config.yaml
crop_scale_min: 1
pooling: "mean"
num_labels: 11
momentum: 0.9
adamw_lr_other_params: 0.0025
final_lr_fraction: 0.05
Rows from expert 9 of block 5, named by matrix and row number. Rows with one number belong to one neuron. Each number is 500 + 50 x the weight over its row's rms, rounded and kept within 0 to 999. All counts start at 0. Numbers have three digits each. After the name is the row's rms in percent of the matrix's.
# up: expert up (model.blocks.5.mlp.up, 16x192x192), inputs 64-127
# down: expert down (model.blocks.5.mlp.down, 16x192x192, transposed), outputs 64-127
up.91 113:468499480501460421505566496565512519524532578454621528464481387460517535449481551548468552536489551461469462573468546490557524561515455431515628468575525546466571479462540505499505502450483545
down.91 108:453567515443485491499487437520478521570492527538502496393567523428576416535428497477473464459539487452494434456517506585608547463538499436501464561476502539396399506470544476456575511440529542
up.92 106:429422612597587466455414516468481463593529624447545475455476512521446489504444463435539576478544538440522454443500509556551507337533518518475515467509589545512427417504517420512426449525467636
down.92 091:531593467452497501477498529501423536460439448471426469463598518561551444596480465520442459492367524556458513490477468500508595545488514555488495479491403531459488527524445560543556512505534460
up.93 084:426569407462455478500557559520463424581500522467434518583578393431439516523525495455408476454512479518432586545452610520485532578431522524456493497527482524442488538440584480459516581522574499
down.93 094:567467614571527403469491493461474508496410390461610479413461556437431519539516510528505498454458492487491505563521480446511403558496492509500474490487526506492535439510537533467542448453523484
up.94 096:541545442545564453541471464524564506575427452432538502545486527461499475529462541464504400608545576531516486494493537393501594556591423548461580523531456476573493492448543507474498471455511530
down.94 101:534478507493507528560604506530461561478491399493525558614467511588580516500543475468568503528536511586350543471523498439459504529545492446496474595519494536493500397566542521443489522505481474
up.95 069:570544401454518494495427451518492557487473494514509539428536511401427546554451430469566489565476426564555557476463500418481518547472497486532522446609465526515479530425541577501552396499420520
down.95 089:516512551496505528470524463494507483516473607515498514533506542510516521484528575495501459421581626567608456582562446543438439535495558551526430510438498432525491520460520479571446480541566516
up.96 090:476559524534469502521457516476535624538489415467555519564514419500469494563560425460419534532425590458493469518473602397455517497529423536548527503464496495482563532487412480455627458486501444
down.96 092:484552503454501518492619551490438481456494507598399525549511519456432539440473549441563644471506508432580505561492550522468531499497512510466468607574660505466442444518558521464438610518490426
up.97 102:519618565462503491507468520467421500503571456584490454432498456540465541430505546408421581608522504419566547551521499507477534567578512464450539562438480504590523519486506501485526579483474451
down.97 118:408564416442567467481462397548477521494422466445434536484418291477501512493548463497475547550494552488484494619480604479594505580520465514531437520497563553449480583532447471510481541490478485
up.98 108:532539450531570518514472510507450390465482484536416541523535468476444454595504445541496337458456577505500494487465553525414432485477551464528472528505503518539528438468511436502499404485463564
down.98 103:564506535559434580438537504513447477547540489476474504442450484419360403492452481411549570459520425582474425635573515490479545515532518471469520498506601400472477611565466466522606449536519558
up.99 098:511539487521474415462491570511502453442663519480388476451469506488477503589461528487489566512602484530496529434599584532528505545400486575494530472514465409465511550451480475501494495517566550
down.99 092:531493442474463528522561484562604543493442524542513528552454578502605490418513627486496472553459542482374455483522518505495464503604507553512502520420547571554414415489473492522495521490451533
up.100 103:402431523443447466501547441451540521457443511531529615516584528432514494502547564438530513522488437440493534583541592407431513526443498481497541549554528514489536446476505537536501468486546500
down.100 095:554486451526498475469439477515548547416534495338573490460525480536434517488514493530459522444454494522551529469440531548485478481516507619432476536534471573397408530454554528559524466486540540
up.101 110:481509488457508360438515414519506615419492463474482583553453442533565530547426451470491531428562446443483455431448505494527559447567461524521494500484482503461473526445571452535542422469542526
down.101 093:476509414533489563544497570512506355436521520547490479511472568485589474531535554513494476520527414421519547541554497552443459511415475475511444491501590405565525516571506634459523568534545456
up.102 087:563479543482540499405466587444511417541476503440474435471492389433533536604488510527578544440473420473453512498500595564554495479528498451470585541575536470576532589459513533501531503563513573
down.102 091:565493459450469439515502513550606564498504492610570483552584663529496554388524521499496540497555590518571479510536480449497518559474459531530467401527419538431462430516478397523484455427495503
up.103 103:456548548510623547478510482437477466511462533453464489379382470426546437474510481466511580611509529477417445529535487480545415551481549435536537474404500419503488493486478538544440413513518491
down.103 097:504530486496462479483402482425469566577476463585539548564464487555527447448533497504484460566468576541471557451592509505434556453459631538541457545552495524440436527469454467506460525443515507
up.104 105:481471544462426466520524493469524475533432592523554511523533417504546494469504539493511517471544508427423452513431552497516442530517513479538571531600430510441417464459498469508565523432424471
down.104 110:505441555483536495446495526445415494579504479469535465433516532509540496431575404560491570518500500581574465472500516402586471529447530448500472473473501527471524505487531481407459528510503492
up.105 113:438569583528513518435498565543480523496484589591495482479621453489547446518518470475543561528439392449427496557459569510519523532551479488581531515530493443546580418412586396562556567450469461
down.105 097:532548463516480448467516494574522478574512467534510503470505440545504538560512465609473521467553474447517552559526550486498553568545481475509546560492522557433499430519453497507575556522472513
up.106 091:526548582459518497528568568374524571547601512527490495464535451444406519506492539460459614558538387433494513478432531425528469491542540468597528425563487504512529482543464477461548566401565466
down.106 110:415440447525502608475549485525454452542374534456479496526473482547505519435518534477481502486612602452568542526615580517506547517515504517430504578478538554506451523506495493490532438573548477
up.107 098:535466513428381536500501442437532522487506479474510425624554509571460442403522527494534513548535510526520561530418481445484513470385446540524473412494512500477556494525499501507435605590508451
down.107 094:492488547562504466465445463427580536389399480486458548495472524518505566550585484501560548477575484509552463483496535555499419523520457441548422478539495526545504538484535541561433593307444529
up.108 094:497459371503557488570499557406441487477522399523533481592478556568476543510512563413541503475590554537390526467503486429447590470411502565410601556479446458515499527471526486564474469539529436
down.108 093:498398426534458440528499535495540549465515469489417483489479488507511459552444432438501427498532450499554534465513443479566544528417575530436513593527464487568453566498504509494423443448453576
up.109 117:512473409505460453494348488649547608523529486485566648416414486536542581529504436510532447494471565517513440375456490510583438498535429567501494440582461502446547517435426408487485468515452458
down.109 103:421558543548475528508592578506513576530489476461476422542546460445542518401529554496516564511453438523501473525478463447447483499423437433541383532517540443573453529504518460476551629492538517
up.110 090:504482384398452558404558443498520481483595528492541526496554591432546533594480436548555494531516472432468511505449472427487610443540525499507564551478504502501480569473423552428485533496462539
down.110 098:487445558580536485453456499518529469515475603569526545483547443563499563534531504468417471515491570487478487514599496579448459465486521467482501537506397458434548525482532389400544560529520478
up.111 103:532677477442498500493530567579539442459549436491476551428521508553521501584505509474471415572521541485466400538545426586557488534483463561472597531516491462416546533554563471405489434506477516
down.111 100:430471529565367444483516473494590439532490464521550507493496572323539502528419607504520511461533537410480522501501519414468460475544539506407560545524513515420511558496509544510456536488518527
up.112 078:438447572450552480432525399453565518534530480409465464463544544499382565536506568465540470514548418516464450506556492481503541456453469437533508420594462488513505458534477541495485561504543488
down.112 087:549446415563494549628529429556520597425494467562491540598467450524520499506432511529507466517482561467564469444492505539459426463444470494461565545508407477422478429481484489516445488553474510
up.113 096:473426515542499530528575472572447382560565506538508475514558582484423627499406475472402509584559565492525442452502481530503550501483495545449483522587492518456475392416524499561436508528461515
down.113 099:517467417493524548385437526551575619504538498459464479424472405426583437579515543550533479514442539508397489409502481486497451490514529463458570461471447513538416526523451523485495532532472489
up.114 103:474504527489407607520408589379435462466484482536421452510583482449405518526511565573585443554544522470501504521520498464510509509417464494536526500436419456459568508631632532531551499547482575
down.114 113:468459542478525509489470388504498492500464471515592570481515573488473515552425506404457557486457511427448468542468493427546462517610579398462501534431533486573525570443484509464484465517510450
up.115 094:499460524460476495460505507584509578459501460405527478509555413466487533571501368585510454506445510496547510568592546533529535446457495479484453449408525507559519539630479535529474413539479451
down.115 102:495505521507526502542516481578449476531560540531532445516447516479492476443447548449563517533587483487553535503470495413476458460534547505565463423462509452474502460462531487502533553468550524
up.116 074:546557479483499390559435441552508562509500479457455586500553563504528508525506503377495452473570590585582484444499413367506499463489498541509451492462498571489528527603391573484438537526586570
down.116 088:514518508464513644596444466432556532469498500438455449461430427499512495527421528493460520633507375463504535428477438440512472492512431505516524444598491495461396481504492537553484513571548489
up.117 093:603503520516486520458566469511462489548508514460491481479462518481487522428468484569529542556465543490492553592533481428522444468465553513519613512519497478454535544581440512522425399577479510
down.117 121:462548494552537495436441437504555484416461503508558506485466465586484456561523486452513392385544505519493553492435479559457441415542427540496503462580445465437371457433491492441628464484569511
up.118 111:429507562437472514546518492515533535519502444488531533429477545493412433663522588461542399451587529501417481617504545442528533502528487524454543453615567495432470516443566527475461492467574529
down.118 088:484543444557439487478506581470592530485453494490427438460486457543502535481511495584533537572509539434537584597470490581557450417443497502520424600415393475508549593558512455539491462516505489
up.119 107:436403510510481589508523509579537504529450564445489553552443428499536463595491364552503554495532493542429500540509465452519502457446432537569526468470485366526533515468479546404484539520510558
down.119 099:533539549528457537531517539397620525532563528521452445543524501600481471423494574470540556493538520540428528598505448505479423545457550432461507471549607524560549558494566426589477546461452425
up.120 076:536502508511562461495424468537594563552511372486525520511474471462476553465460490548549492625426627400592520518562376437497474406508492596502506505557458482575450490505603494527510433451455559
down.120 096:538542561445527494543533551530418506389475608473460486444491570502486498554479450544588512422592465479472523446460424574461512569594506403482518512446504499452570529469532499452484428564597428
up.121 103:461448600505527516455479500445460440525522459487514524465565441477520475521458506529494451473470509498537508468363456513503594558527450526437587443537506508500604407451497510529440588538496557
down.121 098:520484346439476586489535505434499544433533463574556487438446466504520572505494509448516444518535456456513405515559480495438452441481507425507523558573586495487425571532514634550575413502511488
up.122 084:507598494606575485572512468528553465555520484465566471491477579516522451488575483581488487541488558451432406479441548502508442519498491474450558484553440504495511521498434505504536466532546538
down.122 101:436536450513477537476430461552454530394588517450465529579533445611468467476458487476574426492549507530558519475457501460479524502485468542540533513516487585491452470471498501446536512467548602
up.123 102:571496491584480419489401485403370505532402510568449416476477551495527480575538595569580495484532512456556498525404567521537538520502512485501494505529473470428442457522508427449579480452438461
down.123 096:508458540518496520536641538469422511529537536395575530472525505434447514440524493539483404539577517561453524455554571502464547529507522484507521447468512483566443400556541512506435541355514499
up.124 076:614548446503589519411500417508577513552449516479488490469609578562447500487492545496495449525414487441452525467575443529508563462487519573497507526484458487463491514479506507562514491491442516
down.124 090:519570471448432504508532494445503436398588519559454513501543490507596442447479554498524529491533531553489534531544463429490532538542522509498560510470565523519481529496550480442375536589519644
up.125 091:574562549462491481501594454585521452450459482455400506496439393478488518472500537505437453478391481522543552511470464493500422446503517520499528487571462475512458518555467561566546430498488491
down.125 091:387577467512529545572442523552598430491645517541563518466517534528443530495497498460431483531552464538432425496524503466549504472466534460471538462569541441374529539399544406556376412509536544
up.126 093:501540460380466556454517526454482488527529495517518567459455499510462477550489511432529444530537457535515616456538449496518566492523454545534418560560407452491433436507395502500448495530444398
down.126 097:494542495533452421630510519485503536472578531494519592540506407534548507485498464426425522522486553469522508468530545498605536428480593482549512500524496452550544545583525399537520495527480560
up.127 090:583576458470528463512447492513505402495438547442545434575535554549438538544510521501489422535477413553560513430495498530618478489546506547588584528526514572596408488558544448532524500522411506
down.127 104:484486485508456559495466517419512401510406484575495463436569429393494539499474552454558483464503450491500487493414529421448545414563438537510428511471509547474538565486570503378408496459611462
up.128 103:466520520488524460459562505417449504554505603544553464447502481564528621541491510487547483447486453501527408478462481534590512578552485498450474554558552430510547408476517451449459489313379526
down.128 092:440476491482525378528546518615525539417519567531504494472513544540474481513481549461490405478479452471574523493554512380583538393497612515541492506470455566531494462521417606428458556591515486
up.129 107:493518548449480427478516438499506504523487544488457481432584517478560526545468607585493490479459402579448484561467420509488390487506510517518553485437495532422578465454469615557527529588555502
down.129 114:510441512551417454541414495561494489573384503615520468494563462588454494410500450439469516454501567475509479511520519423545421433563478531503402551548422484475578621534519470465558434562449577
up.130 093:512637458533621479516474520460469579557438450452506445408466471458510521554539488489487494533535606475486501514472375507505513487492505507497623440535535556439549466583519527435459471557505512
down.130 096:445527539484516470555388479502515568552496453511535535478485472533522488492472495568523435555513493532412564533496490525434498515463549481520507467529525497446513448475540520440510422392528538
up.131 083:529413446498507512505471514543403523496536595379432455447505439495527551499575461477530464523549493531487500473538492531493458464403573536508548469486434447523461534507466570596544499546493461
down.131 088:461496569556541434550542499426559516517446516543446472481495456550455560524462538469478559546494494485498481519418493475574503517436400520500471457425488542533481533408512518543522447393588518
up.132 077:452542499562530509492568458577562481483472414457546469612546463491459513536391525461495399545419528501449495427524507461393536524549498460481423483498531469472411566497517576552484557500540473
down.132 088:460434564508491475546470480451481535466544435540468486531599486516501533588582502457470551490554586475562504512410529501478524524495472516545465497508443494443534459582431429438476532518459560
up.133 088:449520563575526489464523528443481431544381541536445423515453492464535565328498526455496511476503487526497489536393529558526402508518472547570507525459455449530453442501474506581529495480410467
down.133 092:454380433523524492530539438473411484547471452583484566532492515519451502498545453601488536585515552457524475491504500347526601597436542499506402491495515485541551609527518428397480484540476475
up.134 095:579486473568577476564522484483581454409479471551553502581493502492384563430426549527470545452504535486556476517464484428533489425494457413488472546516523535532498448588464545538484434503442575
down.134 091:618446524441530529555469564473491492474521524418524417527487448444558528481509509537455477438497428496495589488455540509492421585517474573540502488479534453431562572482541497452550597460546482
up.135 090:424625459604570531468547495493487432542450528539481555423445539545485567429493562485414511528492466487439509489465487507501485500474424475496496443479405496435422526505476576474503454483413534
down.135 093:511516492489456562565509535503526536429604459579474521519497458435499386519500530537516508503481584518486525573460485501525465451547558609487403399508494466564462504455542486488467558425547622
up.136 109:519545473510513483488471394461492577520573546614477395492487475440513436514512574543536490439528600484532457425459521546485543410413434592422610519579532522565565550444420526593509537522523544
down.136 112:647493491473482468488588518466483529543521488554452539562507578486466454514520468406503526595492471522512510483592472514441465446449504424514525462427451464440365507569476542502559458526509461
up.137 086:550481437532630515593547573470458492547434567529420553422443579501548478498472501527577486477406450468466576508491474515499459533551459437486492506429485574470525413516408509524405495526528545
down.137 088:506546553543448460439443472463513536497562495446543527617536417585474510518501448505475548564494569505487495316442519527527521501541521496517527508560468433570538526495542438393545526487475571
up.138 100:572561494476480590520513452485525567576472553459530446547480431504462450471474451473538551487507554563425500468528504463409511546476549546494616491503635445543556482485482438532524535553550590
down.138 086:462465531457537384467525514593506546550433406540456526492463518573510402492474558533545432538474410518522455550536558540496488436530485527521537486503340428456518452575419416474527523497527444
up.139 114:518505445545530445521533528403486529580558511594596414477526483534483553565430537489438524502520474492475374455515535489504549522470489531460508548473571541562577525568464464485537477540530499
down.139 103:470466467508419428420548610504440465502463508500511568461488500470453475465521407551526490460464470562470564465549620605523491497543554532518584504569511392578539573528454499591507504524446497
up.140 127:473550568628489428508502573622413521500556415538494466498552498522490482543566385493512517526499424434524546508632585493471575567513456512452540475556535479416501492476560500450483530530439472
down.140 112:473449518499386519384479535506429535506532482539488456532491618489482518461558490462470485470471443542500502561470531428573509530549449551423458479528570489503550510523526487592536493415537464
up.141 115:500492564557601555484438556564512473437524527490427477453477550458413539495519523480528538482510451515443466516449558551433449473538496557459473533508516478514556464502459613550469540464572539
down.141 106:452444465441486533591517480548546499503421601532475435524454471566628537378475538517414467512449553534496477437467462420517497467377493366533526495509469501474533528466465530525489485598371495
up.142 104:444436476438507556506529524581433481445527484536548559552565518528513475512402489546474472474444478456520477489376511539504463498567519453536470501471501467523521500511517506528522557459448561
down.142 103:506418497413456487471528494446511454528557530493508474568528427545526536625546515468513549496508583371493499483553456474449458590438447560504531484485537533492484554466502557420528470553416455
up.143 078:512470412403406535505514494537564505494607508455559474520534506473500588566592508510521466499551504424438498429442545392418568523565496455496597567510656536490581466475542473451545505539480538
down.143 099:453516492568493484515470380544536535507492533513577431474408406603448487437512510491491544493475507463560539488460434533515498364467436536440498514543479533475572488512593487509466501430474434
up.144 103:456383528572486494451390596472573555501450557481460570567514463508469500412451474539544486430532521485457421474489525518554486485527391470465458466543470476479567449422521500535587448532526545
down.144 105:491500467517429445473596486542423448494517421464613568510557551480597502538467485614466535430425484538540479529482494507492509507489618426474483545490467516533471412504563494421456519525572551
up.145 098:460528512484500503475481593510502519481505401444528552461440508465591541533525442428328489505522473470431522566510444509485524459572459383497522542476524463471481463468486456486471418503394476
down.145 093:540551574504560450445523517553504435488482506507533491596575545514404508401476507556577529504504483556499498552538579493466516512458601563511433509458533462462551547527531506433602549481444550
up.146 097:559559570511518506545516503432388554511475540461473540542537470532434416534534415445528530473451479519515555474489485605547473535440587520540575424492505620468461511503487598503517425462550490
down.146 103:453548526454540519517418481438529421484460463464559484456456450372460444546515482520488487533483598565472531525581495475498486499524579454468459495434512450514594496470507527535529504522507528
up.147 111:507519473481475495535536472524492454399549498602530484493546382495529469468401565546509506497530511551444444480533602505479497448472494533504540459512468481426517517446523557432562504453515527
down.147 104:392411430521507546476515522379515449526492520529546492455489531452493606445456449506497539518467466407511534530478445554554504421508556430536511553514450514587453553560492522399520461512485503
up.148 110:510494493461485543454532463434434449540339470511516435501591455498561465426496444478549486453551525546588526522523566560487531444528555532509491428365599500478457459550554582553505480492509530
down.148 099:486514554550580541525508611519444522349535619464541537443559488516416472558500483557481437547475432516553536545462437377507435580445464451610499565500421414507524527458492475487563577553501454
up.149 121:496482432576479619479498580429495469541515489541488501325509439479489572501484507578519433502537549468555452379518546461473525605542491407476541540492532461571475540493462401387465472479468396
down.149 116:516520556460553494511492533603446553574494501507522509568465615462417549504443510384507472432478527514483422551489463522594462477551550499518497513511502468526506514509444576540489558501497532
up.150 102:404414509429567528542476513588501520550550537483530518486542528378518387544562589510542404599499525519504465421533473528556576504541589491495463518552546548472471397499547537527419504471512434
down.150 090:545559474605366488485548514422465511557524493481464545463501494549527495528423436424465509458520462476507537536592519487439440452540482498500579520534507541576499570480417575520529412598438558
up.151 106:446484454589536484447482536516506524413551533480501573415550499492469539520519423556545463423573498518476551431525531446463508528558522482492521480554532457432527493465441489533573400445436563
down.151 105:614502498477395540489500489518454406569483542515555522549437435501409565532473654412399480450540473509427504534591484495630481445415503490513494561384479411515524524521488510517488604547544483
up.152 100:495566519513526452590484532409483496511324541514440534463473421399466441443528472473501438485508521536460544574503351610445523525614519411550536452444581573418632565576544577443551488493514474
down.152 100:505468542489562510469358558448450627526506484432513420507534529556591450468447456483501524610485450597469468480488603512456371471522502527564489554442528567481462515426420544611493483520568496
up.153 102:427506444477543488423550573556526488508618477512469474523607489470454412447530507622492490470500450551489479494456520448430419411534517545516529448489406586531490524495544503521445539452565428
down.153 091:548545493581511483561478491452492488555489596459404576463470462506465558390552498449493525535481511456535472565476433493559565525473443431508528595471569551523514509520443438477579514543446528
up.154 095:441511529540474482540535507506488564468472455513493577443536531457448464547472479504485546434591477466540547467453471491518621537466409442494556471574543520498437552464421517498610543410503549
down.154 102:540508434510492482533516499460541367435540511550570501567476507493505542508480523537460509526514533513388471560524519563541446422502547589547422483362503546533542423535571516493415452547494490
up.155 097:452528531483464520587433559417440533507619508536431515447529490497527497609441444496481476524486564569608502596491480521413480525567509535463523584508552549537504502456518423475586420519429568
down.155 092:531488594503487399486481505478470484456486481487549508544425581452431535467519533452563524485456464503388476483497583562513470507527457557494494426545442530510491469543572522539488486459489457
up.156 102:459423510568458560442587427497501484460446498564541499526560430505562487473517486551542479438584486514516440591435538565542534567494509470570476494452465492566468493460592468413531505484591495
down.156 089:512540417483467474600448553519521562511561443587529521466482439440449483474505464547468483574441461481481520465659458421490437520526504478412564512441516470436561538529502543547589541433445423
up.157 112:551513584580481537539495472441527508502468471502513607595604448453515445495569431497517592511495448512472550480451501507468633453542450468531536483489371463570528497506499466541496428376581474
down.157 101:415480504503469454461454548538409472386491474434574525510527577571508464543503529489476531475530536424585490537517469576603410484504513511528522575467559541483487498512483503557387504514428590
up.158 097:584449539511421476468468650489451585514559577537588468476465539536513541441514432453467500498499499478532432538511523505412576516530520567533478490465518518461516360493474476535479594456391440
down.158 103:481492498496544459444462422495536510517520524464355503454492518521531468455544448436564483447502466508520461438451533449420533456495569571535573525547484539531554483592512527471640425539523491
up.159 095:396516446485421579488428534523513499433501526541542603483624447612371542422525542500453438476453441499531502466474477562409470521466484452514546459588512499529449432486504468506615511470523446
down.159 103:491437470473570425355613500496534476529450508471455408494517435464553505560496489542505590520479555470424429514546461421574572527477494584485448548465463580558548552529456462480367484512524469
up.160 071:452446428504521483492462442589546491518527498504461478482480583444454548490480536588457422528411523375465519471542488529506543521536550568466491546514531527512554496532526475403465500513377555
down.160 094:533450546461508545435482330516503470521496455495496485455566479568549523495491460500539478468532610550525496480448476421504523520518552504588478479484527505551444505554419545446484382501491508
up.161 094:462481492487520515497431520485508405587514594471563541469531442555496419563438527425438483488508515434566513542521421528502418526624457541477513489586605591494477547471562496550420501474460562
down.161 100:517503493495494514415565437460390470427573466532467395461462537418497489542525383518547456499520492524517468551438563424476574498484500418425483509484400564479541424545509538479500497474603434
up.162 088:489439462487604486510487448439453497514549482495454495407531432489404455464432627482485530505511536542513509479470506573483523522477530452523481477421541509562493580540576525361486448494518535
down.162 090:414595516473432571560373458491493572514493567468470519561527538553565502538459464538537474405527511467507489481480609480564454523492413553495421537430445504521516496491449540564499544488507528
up.163 084:460528576483465428480407509564452443542475451440486511488483551468420527527460524379492438433507424574500545510563490511450441472431552463493486519543514362627486501485417471506484496507526521
down.163 097:489457458556499564496537468502527390530474494465491613526519437585487590502507493498564449510500622495494509449484506563545565552481482468497520467509534574390548548553539430516491466467442531
up.164 058:527591366594584485516485395567457468499542435527472463457400460426487569433465438522482522559468537563514530490510503526542505510454513611509485586584466585467552464510545570558540522568449536
down.164 105:566420425459594501563501442453552421441500496473467524489594482472476503493565517583535528433477578489624556416415450435466542459548443540423460594503532565501397515489522445494503538521561629
up.165 093:532485452534512484468561509494511443487489458527489573565501525501572511533475517441476452545423517587455468520597526593459522608523423470589434474525455560509506506523480537540529458491435482
down.165 094:456506564505505541420389450581510461406469444532458522501532514464577513477468468359571543430457578490477503493336508482512529454507524450565495524504487511407509364512530456487570519543533516
up.166 105:341527454521559423492526503459470538548490525514450453522531514603483503555519488452483423437444534502533586514507468523523477553556374437452531567430505518487510431540546481499501562424534465
down.166 103:463535582576448469502461503437512471507572503492518478571554504367515511443482478382478564545530449524475578507510442543480534445537573542490481516597535511596515542538517474450511427440504551
up.167 085:572478534456464467480404494566465536558474510525552453537458499488519482435412548494519412426424497499467518500517522575531345470552480482423494512445486422401580464541542525463528519500529456
down.167 098:462525542472586496526511479444488509480443567524509511530522517540471576516552467519520531585554483515524425440435440534394578502501558523555577536568521569507447447518491549466491596458514474
up.168 108:471422445461623499455532534552515512579515390491548491552488490461489463549521490441497459536491484497528430438473519489398568516511551447396510458584400545544484540526504459533399524522538583
down.168 116:415542491500448481443516534543471539540517512514413578516568504537462522428470452481528472581457533450465496469481537390485555563517489530576505494509485399557469581493510508430579549553450459
up.169 092:461590430502516387465455435439491440531389491524510508498405480529550496480553529479561409551523597432435512490594454475471530560584624528495534439546530511467489517431536538430487528539463628
down.169 102:455482536492511560482506440493536532529511484459470467440468538459564417440427507565459513604447504618477476472450513521479561487445487519541397610471554559415476407490468523498483458554554465
up.170 119:543512578639493526518570486453539552461504440583449529471518465468544446446494604507440505556404526488632543560485495541403629541470587554472438496468547447500492528445485530543396418561505560
down.170 102:480479420473492511492402608513495491513509402500560516593462532486550416570457377447537481451449503447408549470567477567461385548464549504514521413464596512529466588636482502626496389462520490
up.171 085:466502533470411527514571544513443474494430487505450464589432569436557509470479506494558441460494544524509440504540430506481529490490584528525574523495447519537491417556514577409530512443430434
down.171 086:599531407504600490523553448462524453554543484457486554492493600501466498594509475531437523437512459487483518464496538442496454514555512527353542469469494431606453461474557493545415445463492497
up.172 106:558480495502555562541459478507569463467506483515531514546458502468510577481438497572491461594617532436627610456455496510517481589530510531525490565488460510520566516483434516479455490472388509
down.172 095:484522494511517459473507426421561493515529469512441474532423505536426461495508433409469594456552451496452493472498480506529504398530476509432572514537558407588475426508461478503477502448604461
up.173 063:475462542564526519552510544524515484553502515378457554461468486403538526478462530476494555450559610584482537574476471460566573539456499561387578487529464523507504500419526527496502476467464493
down.173 079:553503484554453532497429479442499529466440545508469543528480556524458536468503569542496455533461558486593545410505490479501482527590440480589497470503512466484451448467581467502357422418459561
up.174 081:558541363420433439526453555568485582380533603535578472457434585491487480494524546458527500560530658489420482530504501531575519617447481538543477484415488596518516438526393486572486476524570482
down.174 098:485596588548505506486515405507608500555495474497535466481519498484482495543486516559533528495487473590587507328446542491470445419545414478480433457514455517584498513440552454452521503544495557
up.175 111:464513520488471415568457497505434578537475539540460532509561470599439561492465471544496497381455514543512504459471477533540482460469492449507574402509484441477494493498446558507496469430452548
down.175 107:506446466488493494488512440370548419527567500517516458520479519508513415394490528410406469556490477563507507511515525464458538499498512550494533486468414505454513541534529520510518507568518369
up.176 094:511539474455472505438456613465450439516494525565526533414494517549515493530545500503528488456388513488500567526546440487511524500496590461505578557461534502516457428547586479497475606472466482
down.176 114:429473538578501496509610422448598502517550432522496489428518560490509415503519480509524463480510417561512547397530507590557498489499539506466513604488512526504530477542419481455477481523534418
up.177 117:408464611497477523536480462564520557441533394439480455497438498555591419512527498533488446450473540551548540479450432518463452405417432537463608456512438552463545455433534498636518493555467481
down.177 106:406475540496506535538544471487469560495520489502531469402470518594479415476535525444523530477488478448466495470597403466575580461431504584422499478583548388487463486516445497521543493584520487
up.178 104:442578520491509513535530455567518532473473477514490531473544404550465492487435510557491541514476597509498507482481512550521555436410464511508583452573503526447457438473506453559583503576497452
down.178 106:488479521532435554452519486519561455549565424414504398570570491548527471439513468407501586480563502503478463534473545482526496460485561492519451461408478508503534534495492491514424497459488501
up.179 092:446544492516534539518362508460467446570476454504567522485572478544443526571517508403500445531557523516511530550493496437509495523528559492483447431515391561537541575534465546478515468568541525
down.179 106:498491580460589567541535397513496551382458575522486497542471557536602611432557460551561571479413536514527536494436469506383448549476503449513500465484506502585520510490470482560481451493483468
up.180 107:531536505480489518425510458499467483538500440567484562425587425404454401407530602446496512410529493439590396512492460408478494628538479499530523464532471540538635609483523561457562523481519472
down.180 107:489548475433497488494476512549496530443588515471506536535488539524507579583481496493399551475535486482558488549521458566464503524520503498566466551428547551538426511426386484533556465488504417
up.181 114:444467475451517449488456527460505481458522533577547496498503423505439534482518440464508547491563479406525482608449568486455414503516563477552558503509405521521455512561574473454523555410465624
down.181 108:417401626527471498434599605530574543543424586482542489500506513488527472481498558473510502586451553505437461464503523486513605535482428487475538554551515490414496496515523534578521486476466555
up.182 102:465464537555529556427474537447554620468437544503564563511463492502458537579493500410569511509523656450449448530585464422523440442477498517441452441484496423395561518577558463503424469469514596
down.182 093:553536532513465474517520521575595458607543555485467450422518514488510505481511504561474434530471424487654497544431453625446508431500409541576518545523427491499545383505551496428643554497495476
up.183 072:469424482444521442474522443406521477568500458463476541448526548481511558590451543497542637515507576471508495496480565449492559517568473566439523503467510482547448573537438462454507451480508434
down.183 089:544489493555500527519533473599446411458462588500533535494500422481507517459604476461471475440501498530476466430487439515444414493526490532524499580523455513478565453543537415538480478535486522
up.184 094:453457495587491440452481507481581523493447422502625559487602478460577495479582486384545462421437468466438513513509465580543465519484560525536566523455564544542500526420596542492513461479577574
down.184 087:532468488471527504510438459561507496512461407539399451528524474494507349522472552609477541486512468455489543511455563442534407491569402547463464443476423462494562511440518492618471524468478547
up.185 108:520470417471492461544565445586547495565524471521447459535531444534567553463440577527340438526486404534472498548518424470482550554481498513569629445591484457417466456470575531444464491508491491
down.185 101:513434421552470400462502481471504466552444580452496489512514473555457525487576529429602553473546503377504462543495435499579392489476447537413490517365530492535577517499456468479566496528436541
up.186 118:519437442579487545508562492465514453436516492419584385475467454393477477520496511475504530547544535489512528520504522424493413456579488481520498443402444465485434632545595553445494590570553590
down.186 110:529455493463512539479482554644483504522453471532484430479466534461488550513491496555453565522501470510451533583524497523583536599444409539575574503590490428476525465559434511452512536495520497
up.187 099:530510447479448612439529571577498523532517461446467461517481498513519467490551512486531511505453503499523370557516437339459528588573538384402490546434408436532591419506543501450439567503470493
down.187 098:396541508475536474500506485563605477502593525621474541430499570529446539466503513478505480552479392500537454464411512545562521543588513483527476565515491571496511549474528498466464451450505420
up.188 098:452470547491561497535491472488431494539459519542535553483546467494429471480525534531477560444535560524552448563489483553527558455537484521519537524516592492531427516491531565524509406450479583
down.188 099:478571540395467497493512492530534489445518443437492480449516524510519504536393526610567559449490480451488477489515395425414449550477498510523521398535371513551491410524454489462493509476503462